A small class-conditioned image diffusion model, trained from scratch: activation swiglu.
Rows from block 3 of a small class-conditioned image diffusion model, named by matrix and row number. Rows with one number within an expert belong to one neuron, the router's apart. Each number is 128 + 32 x the weight over its row's rms, rounded and kept within 0 to 255. All counts start at 0.
Before each expert's rows are labels from the 100 images, of 14976 (inputs lightly noised), where the router gives the expert most weight on average: "place" is the part of the image that holds the peak; "responds to" is what is common among them. Only what is clearly more common there than usual is listed. The data: cartoon faces. In brackets: how many of the 100.
# router: router (model.blocks.3.mlp.router.weight, 64x192), inputs 48-95
# gate: expert gate (model.blocks.3.mlp.gate, 64x192x192), inputs 48-95
# up: expert up (model.blocks.3.mlp.up, 64x192x192), inputs 48-95
# down: expert down (model.blocks.3.mlp.down, 64x192x192, transposed), outputs 48-95

# expert 22
place: bottom right (46)
responds to: pink face (36)
router.22 [131 133  90 114 182 159 196  91 184 146 120 143 129 114 164 158  82 153  70 150 118  74 158 154 112 170 102  80 109  93 163 133 112 151  82 150 135  87 153 125 170 143 123 148 143 170 108 154]
gate.0 [137 153  87 132 120 143  72  93  83 111 215 131 136 161 100 185  80 102 133 135 144 120 140  96 129  94 126 141  55  81 141 132 117 106 138 152 115 155 118 189 176 159 138 177 121 119 117 165]
up.0 [144  95 156 112 131 149  87 109 135 120 184 148 138  88 102  72 160 109 127 118 141  81 161 197 111 194 223 135 144 124  96 104  91 115 151 188 162 136 187 177 125 122 133 140 127  94 125 115]
down.0 [167 181  93 113 117  69 156 106 108  98 131 125 202 152  63 158 107 161 121 139 167 121 108 117 109 114 133  64 107 147 109 160 140 185  79  58 136 133  89 128 112 192 140 107  42 158 100 141]
gate.1 [ 94  64 135 105  89 119  78 168  86 189 143 141 102 131 141 117 161 151 159  51 152 136 130 149 154 108  57 162  92 107 124 107 156  84 166 148  77 120  71 129 161 167 142 163 150 130 145  96]
up.1 [170 157 110 117 113 121 123  74 129 105 129 133  82 150 110 105 115 145 104 120 117 148 165 185 131 130 109 149 125 124 134 136 165  73 121 111 120 124 154 121 107 122 139 158 111 118 172 157]
down.1 [121 137  50 100  99 125 105 188  88 130 157 135 158 141  61 149 104 156 182  84  76 119 153 120  99 140 137 144 131 145 130 162 133 152 106 137 137 181 112 132 193 162 143 124 147 108 134  58]
gate.2 [138 178 144 156 109 178 152 130 118 100 163 155  90 153  93 204  84 120 125 151 116 136 140   4 149 100 181  83 149 149 126  73 135 165 154  91 123 117 116 121 162 168 188 108 145  89 111 142]
up.2 [136  90  88 143  64 103 171 187 157 135  61 174  97 137  99 169  65 181 168 158 126 164 140 138 115  97 124  58  94 225 170 158  99 158 133 126 159 121 177 147 128 172 135 149 127 112 148 124]
down.2 [ 90 145 187 103  87 133 147 201 189 127 142 108  92 113  84  98 101 131 159 135 195 112 124 203 109 121 140  78 156 162 100 132 157  97 134  87 164 114 136  92  73 139 144 133 154 152 159 214]
gate.3 [ 77 144 117 143  88 100 124 114  87 139 136 148 149 124 133 191 109 137 170  95 159  95 110  70 123  80 133 161 112 156  73 143 131  97 119 146  88 164 132 133 175 139 148 128 125 143 201  95]
up.3 [ 94 102  99 120 154 146 150 134  94 125  99 148 112 142  61  89 145 135  23 151  98 109 191 185 132 137 118 119 168 132 210  97 110 178 182 125 104 104  83 119 104  69 158 149 144 129  66 124]
down.3 [124 141  90  66 166  95 126 143 103  89 124 103 122  96 106 112  75  93 115  72 139 153 199 143 125 169 116 158 115 108 190 121 100 168  61 147 147  93  61 161 141 122 116  69  99 129 125 136]
gate.4 [156  45 106  99 152 147 149  80 106 111 189 145 121 122  73  99  96 125  62 125  71 124  16 134 118  93  59 128  94 129 142 185 112  89 159 144 123 137  93 153 138 144 141  92  91 113 154  80]
up.4 [116  54  68  67 150 198 156  36 174  78 153 121  88 110  71 152  27 181 104 142  70 126 163 153 135 139  92 149 101 108 179 168 108 120  83 167  76 131 115 180 157 164  84 138 120 153 121  93]
down.4 [122 158 101 169 132 158 132 119 155 125 160 202 111  85 138  57 134 129 121 161  83  80 113 141 185 161 130 127 149 129 154 115 143 112 117 126 121 134  80 158 112 110 182 127 101 134  68 135]
gate.5 [173  73 138 123 146 127 135 109 120  99 150 161  98 180 134 147 149 163 164  89  88 114 130  98 134 139 140 100 127  68 147  97 170 114 149  83  99 136 112 132 139 153 137  65 169 156 157 116]
up.5 [126 150 131 110  83 144 124 162 169 163 133 116  82 127 111 155 105 132 116 177 101  87 146 179 147 129 131 136 135 161 146 106 127 179  66 160 122 133 112 180 133 121 163 191 127 127 114 113]
down.5 [ 73 111 116  74 108 123 114 130 145 114 110 154  91 131 119 133  85 140 106 162 171  84 204 103 140 110 162 170  84 180 168 145 124 124  78 159  97 110  74 138 141 135 155 156 147 121 112 162]
gate.6 [137  99 143 138 173 127 135 138 169  98 160 116 131  84 158 100  99  57 135 145 163 125 103  95 111 151 159  69 148  88 160 119  88 205 133 162 187 147 169 127 126 152 136 123 178 111 177 124]
up.6 [ 75 131  84 119  93  99 133 114  86  81 102 176 101 166  99 110 148 158 127 128 115 178 130 152 171 122  97 156  73 178 140 185 140  60 113 118 112 108 107 111 192 151 149  82 133 190 105 158]
down.6 [166  83 105 129 138 127 150  61 102 142 192  78 143  85 182 124 154  98 103 131 141 121  80 186 115 155 193  97 159 106 133 115 156 168 167 118 126 104 215 128 110  59 162  90 138 155 106 113]
gate.7 [145 127  77 132 113  70 143  88 214 118 138 177 160 124  90 138  68 114 145 168 129  85  86 103 143 158 150 117 132 108 174  97 110 203 162 119 143 180 145 137  83 129 116 165 132 115 153 128]
up.7 [148 137 124 104 107 178 130 149  63 146 132 153 162 150 133  96 107 124 117  99  85 154 166 143  98 159  89 146 128 132 133 181 158  64  95 117 136 118 127 130 187 142 132  60 154 166 129 112]
down.7 [115  89  26 101 106 135 153 129 110 102 142 101 127 127 137 133 188 112 151 122 166 114  66 154 136 164 136 150 152 127 125 127 133 164 185 112 129 159 139 121 112  48 137 134 124 153 116 116]
gate.8 [150 112 158 141 114 183 147 172 166  89 119 194  60 135 173 141 125 139 130 104 135 139 117  57 133 171 137  94  91  69 105 162 193 133 100 106 138  98  73  77 105 199 104  99 119 168 170 111]
up.8 [169 171 124 122 176 125 117 140 100 114 113 108 119 170 100  70 150 147  91 138 110 109 184  89 117 148 157 145 175 119 179  84 111 138 130 129 113 133 110 104  83  78 120 126 129 110  43 130]
down.8 [ 87 131 118  69 113 118 143  88 176 154 114 144  57  94 122 130 145 127 138  93  90 128  57  59 150 156 163  76  85  86  72  85 141 172 149 124 102  98 138 134 120 164 161 179 129 134 132 120]
gate.9 [199 150  91 176 127 149 174  96  73 100 137 189 125 167  97  97 121  98 128 124 148 114 104  85 100 107 176 108 112 127 108 124 123 169 174  93 108 120 110  73 179 165 192 113 145 129 120 111]
up.9 [120 143 105 150 129 164 144 148 171 168 145 125  41 148 124 183  79 113 123 157  96 148 103 147 125 106  97 135 131 115 152 148 120  68 150 126  85  98 109 117 145 133 160 103  77 135 186 193]
down.9 [106 177 146 108 108 146 135 160 118 182  66  95 107  95 134 161  98  89 169 127 114  99 158 214 129 126  74 118 119 134  93 162 126 171 144  97 144 134 172 119 111 132 139  82  78  88 110  44]

# expert 51
place: top right (35); middle right (27)
responds to: long hair (42); white hair (28)
router.51 [ 81 125  95 157  80 144 104 133 166  80 107 156 108  99 109 192 106 118 170 103 165 157 105 192 164 111 115 110 113 181  67 178 123 172  95 141 137  91 151 145 104 153  92 119 167 185 144  83]
gate.0 [128 181 130  73  88  89  79 107 130 201 136  75 199 192 147  92 132 142 131 131 157 101  88  82 124 166 145 161 103 131 109 130 109 118 126 117 127  95 111 142 133 109 108 101 147  93 113 143]
up.0 [145 158 129 188 136 113 198 113 103  99  56 130 104 124 101 131 173 124 120 136 106 162 238 112 165 124 106 115 184 125 119 131 162 102  99  80 104 149 162  87  64 157 177 167 132 131  80 140]
down.0 [ 89 169 119 113 161 112 154 111 141 106  85 119 152 152 156  98 121 154 130  89  83 122 199  96 156 143  76  74 128 109 122 131 131 114 139 109 141 183 120 107 164 199 109  59 176  53 135 175]
gate.1 [ 99 131 178 140 128 138 143 125 110 102 115 128 108 104 164 112 103 139 121 121 134 101 140  68 151  91 139 170 104 159  94 142 129 102  71 133 145 134 104 194 148  97 156 114 140 178 127 162]
up.1 [122 116 107 136 114 159  95  39 165 169  49 142  63 133 109 154 127  92  85 111 101  91 142 114 158  83 100 145 159 145  89 171 169 157  95 110 123 102 149 136 138 161 143 201 163 150 100 137]
down.1 [111 102  89 130 153 132 172 224 121 162 111 131 122  99 157  68  87 147 115 144 131 125  62  91 139 172 149 151 180 125 130  70 137 146 170 157 123 126  97 167  95 115  95 134 150 122 118 104]
gate.2 [110 184 114 163 127 144 113 161 140 116 114 110  77 128 156 113 157 136 161  63 196 141 180 101  81 139 118 126  97 119 126 127 116 177 149 100 116 108 161 143 145  81 131 169 108 104 117 141]
up.2 [200 127 164 137 150 115 167 130 166 142  79 138 111 112 126 126 166 142  70 130 156 154 106  99 145 141 156 126  93 102  78 113 114 114 132 154  92  79 106 118 147 119 101  81 102  98 127 115]
down.2 [130  87  91 147 108 145 173 142 135 167 160  92 126  85 110 182  98 181 112 150 103 155 109 180 159 147 216  99 118  98 127  38 136 109 134  92  90 155 121 125 132  56 137 120 141 212 104 140]
gate.3 [138 106 116 127 157 144 138 127  69 148  62 130 151 127  92  97 114 168 137 175 152  88 106 142  65 121 166 151 116 132 166 141 117 120 181 166 164 151 106 136 167 171 224 102 138 143 156 171]
up.3 [180 105  90 151 166 155 126 104 147  83  68  88  78 151 200  80 116 124 122  92 127  98 141 102  69 165  76  93 111  98 123 119 147 131  96 107 103 152  82  78 116 102 104 210 153 139 141  96]
down.3 [149  89 130 125 116 129 105 131 118 170 135 142 188  80 177 123  81 117  65  82  99 132 164  95 132  55 194 110 182 125 122 135 165 132 149 170  70 130 100  68 108  67 190 130  79 176  79  67]
gate.4 [168 123 117 108 135 155 117 126 127 150 116 111 145  94  78 111 189 132  93 126 150 190 153 135 121 111 149 101 124 147 111 150 165 143 174 109 147 153 101 149 114 114 140 148  90  95 138 235]
up.4 [100 183 128 149 130  97 161 141 149 152 134 138  69 122 123 105 122  96 115 158  99 154 117  89 136 155  62 147 155  80 111 150 184 112 111  98 113 154 163  93 125 150 104 104 128 101 102  98]
down.4 [ 91 141  99 113 164 129  96 114 172 161 117 105 123 138  90 178  78  81 134 104 118 101 136 123 123  57 135 136 124 115 110  83 160 177  90 173  94 137  67  98 162 139 138  93 142 151  99  85]
gate.5 [179 107 156 122 161 124 165  87  99 146 141 120 104 160 130  58  82 135  95 133 134 139 142 116  99  95 123 202 179 167 140 133 139  64 108 126 128 123 112 122 181 115 138  55 111 134 130 171]
up.5 [165  82  87 144 105 109 119  86 134 117 139  84 135 110 105 149 126 147 149 138 119 202 135 176 174  88  68 178 128 140  97 155  76 114 108  97 135 115 190 138 174 111 126 160  95 121  98 204]
down.5 [147 148  74 199 196  94 125  71 160  86 120 128 139 105 127 117 181 170 204 134 149 113 144 180 136 136  72  96 115 111  83 116 112 107  82  97 153  90 145 133  93  87 138 154 137 142  89  95]
gate.6 [114 118 145  92 115 155 153 143 171 163 152 149 148 113 141  72  89  77  91  98 183 100 127 120 172 186 124 145 127 142 170 112  87 146 131  80 128 109  52 124 124 133 117 167 106  87 102 131]
up.6 [ 98 157 118 160 159 128 155 105  99 114 139 195 130 190 123 122 147 117 146 162 126 126 174 106 125 110  99 147 132  72 121  73 206  99  98 123 114 140 103  99 145  99 188 149 110 130 171 142]
down.6 [132 142 150 104 179 133 129 102 145 180 155 142 126 132 129 125 139 107  76 149  96 144  89 159 133 170 113 118 158 104 141 166  90  88 202  97 105 115 142 100  65 150 120  78 144 106 104 119]
gate.7 [115 144 138  93 141 104  74 163 102 148  65 135 141  90 123 116 151 157 146 172 127 133 101 107 131  80 134 154 140 138 240 166 148  80 154 116 158 118 148 216 146 120 169 140 115 155 134 198]
up.7 [181 181 134 113 118 156 112 166 151 101  37 145 103 103 128 113 108 164 130 127 125 171 115 121 136  95  84 138 205 141 120 117 166  52 159 100 151 107 151 194  97 120 164 115 123 165 118 160]
down.7 [101 128  69  87 109 147 120 102 117 169  82 155 179 137 153  85  86 195  90 164 112 147 103 120 148 168 102 121 121 128 102  94 163 103 118 129 102 136  30  96 128 168 136 110 198  72 101 162]
gate.8 [ 88 108 148 143 100 142 132 170 137 158 127 101 129 177 167 108 139 167 118 140 131 179 145  83  84  82 179 140 125 131 134  58 139 129 181 118 125 160 124 112 145 101 116 186 120 117 214 119]
up.8 [135 165  89 116 136 123 107 147 141 116 167 142 101  97 141 170  77 124  81 146 101 102 144 138 146 170 125 145 121 131 135 146 109 139 130 113 177  82 121 193  76 157 177 107  82 142 119 136]
down.8 [218 134 130 131  43 125 126 109 138 101 190 160 163 133  70 104 119 160 133 114  97 179  97 164  83 152 103 102 113 131 110 155 162 152 100 140 146 129 170 120 129 150 108 120 134  94 110 139]
gate.9 [112 125 160 100 175 137 150  58  83 158 130 164 185 158  75 137 139 121 127 162 139  92  76  19 114 112 147 138 131 141 126  91 142 122 146 119 139 189  31 123 130 127 182 158 109 103 159 126]
up.9 [176  95 131 117 133  89 136  53  39 135 103 106 170 110  92 128  99 137 103 139 142 139  84  89 113  92 150 124 167 147 112 167 131 176  93 156 158 127  94 116  79 109 122  78  87 121 162 110]
down.9 [172  99 178 122 128 131 121 170  93 157 156  87 149  70 107  79 129 117  94 101 170  73  64 117 127  72  97 126 104 154 141 159 130 102 118 106  95 177 145  98 170  78 162 138  83 132 130  64]

# expert 26
place: bottom left (41)
responds to: pink face (32)
router.26 [115 156 101 122 168 136 120 100 123 138 138 121 164 182 190 141 155 143 107 100  82 157 124  90 127 179  99 144 110 103 151  59  87  71 129 124  78 170 127 115  61 144  90 120 181 131  74 124]
gate.0 [100 125 112 113 144 174 111 125 121 207 119 118 155  85 185  75 103  83 162 120 133 106 158 102  79 124  82 157 137  90 185 101 134 106 171 130 150 132 135 145 125 110  92 159 127 137  69 106]
up.0 [117 126 139 165 124  90 134  84  68 122 191 193  73 171  86 116 137 109 107 200 135  97 124  91 121 130 134  58  94 121 151 137  95 122 129  93 176 135 161 109 150 144 108 115 142 122 128 124]
down.0 [144 164 106 129 108 113 112 151 127 160 140 135 128  91 121 143 159  98  89 112 102 163 164 133 105 129 146 126 161  52 152 105  82 214 128 139 171 104 138 158 145 104 138  76 106 162 114 116]
gate.1 [135 122 167 151  68 106 110 108 143 115  65 133 127 137 110 132 136  80  86 150 158  63 123 110 160 168 134  93 109 186 103 156 125 138 118 129 133 143 133 142 104 109 141 127 105 151 172  57]
up.1 [ 98 184  43 108 196 146 124 128 111 136  61 113  85 103 165 156 122 155 185 116 102 144 177 114  93  90 130 141 111 137  58  93 122 101 138 113  76 156 105 137 159  71 143  93 152 136 127 142]
down.1 [108 133 146  85  74 169 124 142 119 159 129 156 145 142  67 102  87 107 166 111  99 169 138 162 122 123 115  50  81 160 168  42 135 153 115 140 168 154 118 165 104 181 169 133 136 138 107 157]
gate.2 [ 79  89 130  81 188 180 106 173 137 133  93 108 147 103 134 117 190 126 134 126 137 144 110 162  81 186 120 173 134 145 137 126 104 148 126 141 158 137  77 153 115 119 115 139 139 101 145 139]
up.2 [164  92 139 123 109 172 131 135 166  99 122 183 109 152 143 129  88 133 104  72 157  99 149 132 219  61 136 104 117  74  91 134 175 105 129  93  42 139 149  94 127 141 126 120 115 132 114 174]
down.2 [ 97  56 153 182  85 157 107 178 100 151 150 176 159 141 102 126 102 170 113 125  54 170 170 187 156 171 159 136 150 145 151 112 122 101 152 112 136 117 104 128 100 129 153 180 121 146  75 137]
gate.3 [110 111 136  73 124 158  74 165  68 165  37 130 109 172 115 116 132 113 177  88 149 145 163 129 144  94 112 134  69  93  89 130 132 105 113 143 133 135 112 136 149 129 144 106 103 119 107 196]
up.3 [ 97 116 127 172 134 117 132 114 109  84 165 109 130 149 123 113  99 132 153  78 142  57  97  90 107 147 116 139 144 160 172 136 104 120  98 124 146  85 102 188  93 134  82 114 134 124 148 154]
down.3 [148 162  95 115 179 101 151 128 107 182 110 121 142  89 132 144 113 128  78 129 142 157 117 160 109  88 141 131 153  90 148 150 123  91 107 137 108 103 124 116 128  95 107  88 162 156 142 145]
gate.4 [ 91 101 152 163 136  76 129 152 117 128 128 115 128  83 163  87 107  99 115 158 130 194  82 170 115 211 106 129  69 146 167 158  82 106 102  66 121 141 184 118  49  71  84 173 143 183  89 144]
up.4 [141  49 124 152  88 145  96 104 118  61 158 139  83 112  98 109 146  91 120 103 134 104 129 113 118 108  96  92  72 152 163 136 145 123 153 152 158 132 140 154 145  71  94 189 147  97 122 153]
down.4 [126 109  99 123 116 120 160 132 132  89  90 113 140 171 147  83 103  89  88 101  89 139 188 148 126  46 161 171 145 170 116 160 122  89 133 191 102 189 114 153 114 105 128  85 124 134  94 143]
gate.5 [107 151 108  97 126 152 154 161 153 159 122 130 170 114  64 162 118 133 155 108 123  75 111 188 155 148 103  95 172 156 111 161 123 156 177  97  90 127 150 154 149 174 135 118 108 108 101  72]
up.5 [140  99 153 111 114 149 105 135 129 107 134 107 137 177  71 179 138 127 150 124 168  54  68 115 135  98 115 118 154 152 115 160 124 209 161 106 161  50 147 103 141  88 128 131 121 112 152 135]
down.5 [115  89 127 145 105 126 123  89 123 120  99 142 113 122 177 105 165 146 160  73 122 120  96 127  95 133 107 114 145 175 124 135 146 146 142 166 145 116 151 123 128  48 117 110 173 127  67 116]
gate.6 [126 118 156 119 170 142 114  87  64 121 211 152 137  93 130  98 148  89 143 143 150  86 108 115  68 162 167 123 185 186 151 142 123 145 172 166 118 150 136 173 110  75 140 116 146 115 150 125]
up.6 [185 109 118 149 204 107 162 131  88  92  79  94 133 125 130  69 136 143 147 112 176  75  93 139 158 137 126 169 147 125 153 146  87 138 114 209 143 139 136 167 126  83 123 129 100 149  89 151]
down.6 [118  97 125  91 108  59 121 150 111  29 120 158 113 136 140  91  92  71 121  87 136 173 160 118 117 141 100 165  96 156 122 192 111 145 116 146 117 171 100 141 125 134 150  88  89 113 146 149]
gate.7 [126 143 152 109 148 206 100 140 117 156 179 144 169  56 158 123 173 142 164  86  78 150  88 104  87 136 133 157  80 137 137 140 126 110 156 138 152 113 149  95 158 113 141 130 153 135 170 142]
up.7 [ 90 101  81 130 162 123 173 122 137  87 128 107 208 110 139 143 156 139 108 105 126 122  90  81  82 123 148 158  65 123 126 150 172 137 179 120 132 154 121 135  68 105 105 150  99 127 133 134]
down.7 [106 126 187  91 101 119 154 172 116 152 173 140  58 122  92  85 147  94  78 161 117 127  94 166 144 107 103 173 107 146 101 159 166 102 135 137  81 157  94 154 124 116 122  61 124 112  63 145]
gate.8 [188  12 119  94 126  83  97 103 116 113 143 178 129 136 149  73 132 134 132 113 164  90 144 131 107 108 101 157  98  60 140 131  97 166 117 124 160 239 128 157 139 166  80 166 128 135 131 139]
up.8 [196 174 140 172 106 114 142  84  77 106 161 108 126 125 139  94 118 157 102 159 129  79 174 112 129 128 137 129 148 112 170 114 133 139  82  79  92 144 147 128 145 144 183  92 158 105 144 129]
down.8 [114 134 121 139 112 117  75 181 108 144 127 121 107  86  69 169 125 176 125 129 164 148  78 118 118 130 127 151 139 138 180 141  99 112 156 150 143  86 113 113 140 167 101 140  73 142 169 155]
gate.9 [151 155 162  91  70 144 134 153 182 117 134 134 184 130 101 100 145 175 111 123 173 108 132 144 102 134  99  82  95  87 164 140 133 107 127  91 123 140 111 111 166 170 101 123 136 144 193 151]
up.9 [143 162 140  90 167 120 155  67  53  99 130 122 116 141 170 101 122 110  67 143 133 124 123  95 125 119 163 194  97 156  93 173 147 131 107  87 147 125 103 149 100 107 182 142 100 148 140  86]
down.9 [122 111 109 166 135  81 100 141  98 134 132 126 130  87 128 140 172 111 116  78 122 110  95 105 106 159  90 128 125 158 164 123 100  76 210 156 131 188 100 111 116 126  94 139 143  80 167 140]

# expert 2
place: bottom right (40); bottom left (32)
responds to: grey hair (25)
router.2 [120  89 127  61 149 143 186  70 171 102 106 174  80 109 155 135  86 160 110 113  76 107 175 213 120 154 112 173 139  84 165 111 110 112  89 171  60 118 166 124 124 115 103 146 153 165 142 163]
gate.0 [108  87 136 146 108 140 127 102 145  78 119 136 114 111 147 124  64  94 154 202 114  86 127 182 143 103 116 134 148 106 163 162 164 154  57 143 144 117 121 166 117 123 166 153 120 137 112  75]
up.0 [145 107 129 145  95 158 122 116 132 121  73 156  91 122  97 119 137 107 110  96 100  91 200 129 157 111 180 101 135 144 134 123 164 159 170 104  96 104 132 128  83 165 123 118 156 136 195 107]
down.0 [121 121 117 172 161 147  71 138 140 118 143 134 146 149 169 157  98 163 194 143 163 159 163 121 120 103 144 118 126 141 164  91  82  82 103 135 148 121 142 141 130 126 138 140 165 214 154 176]
gate.1 [ 41 115 156 127 193 118 149 211 107 154  59  81  89 148 150  86 192 139 149 139 109 117 146 163 111 155 101 119  85 164 140 119 100 151 145 149 149 122 153 116 136 117 127 140 109 104 148 145]
up.1 [119  80 129 167 138  88 144 179  66  88 114 148  94 112 134 134 189 130 126 110 161 131 121  55 147 102 113 108 110 142  98 109  84 140 143 129 137  95 185 101 133 103  82  84 128 131  89 123]
down.1 [142 154 135 149 177 146 130 134  97 111 192  93 117 117  88 144 176 129  78  85 118 146 130 187 163 109  93 158 145 153 133 179  88 183 156 134 124 127  70 117 110 114 164  78 141 130 119 153]
gate.2 [127 112 132 135 169 138 186 129 124 213 115  93  83 107 148 142 177 114 136 114 115 144 150 162  95 118 166 121  66 122  84 167  77 137 137 122 152 148 141 156 169 108 115 164 174 132 164 108]
up.2 [112 115 169 109 128 155 131 108 101  69 121 116 144 124  92  79 113  93 108 149  89 107 108 115 142 126 164  95 173 108 148  85 145 141 115 143 156 148 112 151 110 193 126 134  66 140 128 127]
down.2 [ 83 126 137 174 108  84 136 139 105  75 142 108  78 173 183 124 104 143 180 138 112 105 157 116 159 111 131 142 115 117 103 170 113  86 133 121 152  58 193 144  82 119 143 101  86  99 176 168]
gate.3 [125 184 115 128 185 162 165  99 189 162  77 139  91 169 117 102 122 108  93 150  95 154 136 157 122 169 166 117 140 120 133 142  97 131 158  92 110 163 128 158  95 165 177  96 138 178  76 122]
up.3 [103 137 177 153  83 123  63 154 140 152 155 110 132  80  78 148 123 116 106 159 147  96 124  66 157  98 183 123 158 146  99 109  98 174 128 106  81  95  95 150  93 177 161  92 131 126 188 134]
down.3 [110 121  92  45 164 138 118  59  96  77 100  93 161 119 166 178 131 134  91  92 112 147 149  97 133  87 114 155 133 158 119 161  96 135  43 150 152 146  60 152 153 122 127 105 103  92 128 110]
gate.4 [184 139 107 133  89 137 175 114 124 142 141 107 129 133 118 171 126 119 112  90 155  94 106 172 106 115 146 134 110 217 115 252 185 161 162 158 161 104 106 144 166  95 121 110 115 139 183  72]
up.4 [141 158 126 155 123 137 137 155 183  86  90 147  95 148 115 137 126 111 148 127 113 182 195 157 135 163 150 151 161 104  95 105 165 126 140 118 138 134 162  63 108 162 170 176 135 120 134  98]
down.4 [ 93  92 137 138 112  86 166 129  92 123 170  86 168 199 108 131 119 118 129 106 151 137  49  87 135 120 105 127 137 165  84 115 154 165 122 161 128 127 152 121 138 123 147 120  95 114 116  91]
gate.5 [157 121  74 143 156 128 127  87  36 145 155 130 174  79 104 138  82 141 124 108 117 117 152 108 135  64 105 138  92 182 129 152  80 100 112 134 110 118 152 164 154 133 155  82 156 118 129 131]
up.5 [ 75 105 152  97 137 122 156 105 142  52 149 171 116 116 105 133  75 138 102  83 155  76 172 146 136 153  79 102  71 100 122  96  86 148 125 146 101 139 166  92 130 169 146  53 104 110 128 148]
down.5 [132 108  89 165 123 127 129 172 122 109 141 155 109 147 112 121 151 142 157 158 103 151 130 161 141 112  88 129 131 196 127 130 162 111 133  97  81 148 147 158  75  85  88 145 209 127 144 116]
gate.6 [137 102 125 129  84 162  76 167 124 102 157 198  96 124  64 111 143 113 126 181 162 121 150  89 113 134 111  97 128 166 128 136 140 224 195 168 134 173 135 141 151 175 104 120  92 112 187 103]
up.6 [124 128 117 120 111 165 163 134 166 104 177 195 101 128 111 127  91 126 137 133 174  98 144 155 132 127 141 129 138 100 207 139 180 135 165  82 140 133 147 158 178 149 106 109 154 120  94 139]
down.6 [167 116 109  88 138 144 115 150 125  85 137 118 203 128  94  79  98 167 130 101 145 110 151 174  56 141 126 172 113 155 164 111 116 107  61 167 151 104 162  80 132  92 142 151 137 216 136  99]
gate.7 [ 94 186 168 127  62 154  81 119  52 123  82 176 142 119 130  85 152 121  64 123 106 124 144  95 142  81 129 175 141 103 103 116 185  76 124  99 148 167 156 192 137 150 125 157 113 114 115 129]
up.7 [126 136  69 175 141 155 101 182  74  87 145 125 141 152 124 114 103 159 151 118 147 170 132  91  98 108 137  91 147 146  49 112 107 117 174 136 113  99 200 142 151 126 181 142 119  93 184 162]
down.7 [162 135  95 123 103 159 113 124  66  98 108 116 125 152  54 138 151 132 137 108 170 109 127 151 157 162 114  87 109 129 133  91 110  86  91 141  96 169 106 112 145 170 134 164 128 130 131 130]
gate.8 [137 133 142 139 141 104 162 167 178 146  80 185 153 164 159 132  88 143 125  33 130 173 147 135  95 118 125 138 155 104 125 142 121 103  98 122 151 161  75 143  96  81 137 106 115 117 138 142]
up.8 [149 143  85 109 181 203  92 118 125 177 149 112 125 113 140 162 121 159 133 129 129 101 190 106 125 175 121 112 144 104  88  73 143 112 145 122  90 112 124 130 104 136 139  76 142 145  85 171]
down.8 [117 119 151 173  97  93 121 173 118 173 150 105 104 161 131 114 135 187 193 143 169 119 117 147 165 123 177 110 167 179  97 105 142 104 187 146 142  89 131 192  81  87 203 141 231 184 117  92]
gate.9 [131 165  70 102 133 124 111 129 134 162 191 107 166  87 158 185 106 144 145  54 146 135 138 141  91 101 153 195 124 174 103 182 107 105 132 159 111  99  93 162 122  58 116 156 106 155 148 142]
up.9 [133 125 126 109  62 140 176 145  96  77  71 131  96 152 133 143 138 126 137 144 129 138 138  87 114 112  90 118  78 138 128  96  99 187 135  86 168  93 157 211 151 147 126 130 104  95 162 188]
down.9 [ 96 121 126 128 147 126 121 129 185 133 134 108 178 160 106 116  94 110 140 127 132 142 151 128 119  99 148 134 157  72 158 146 123 117  85  97 104 130 183  62 126 139 168 108 197 149  61 120]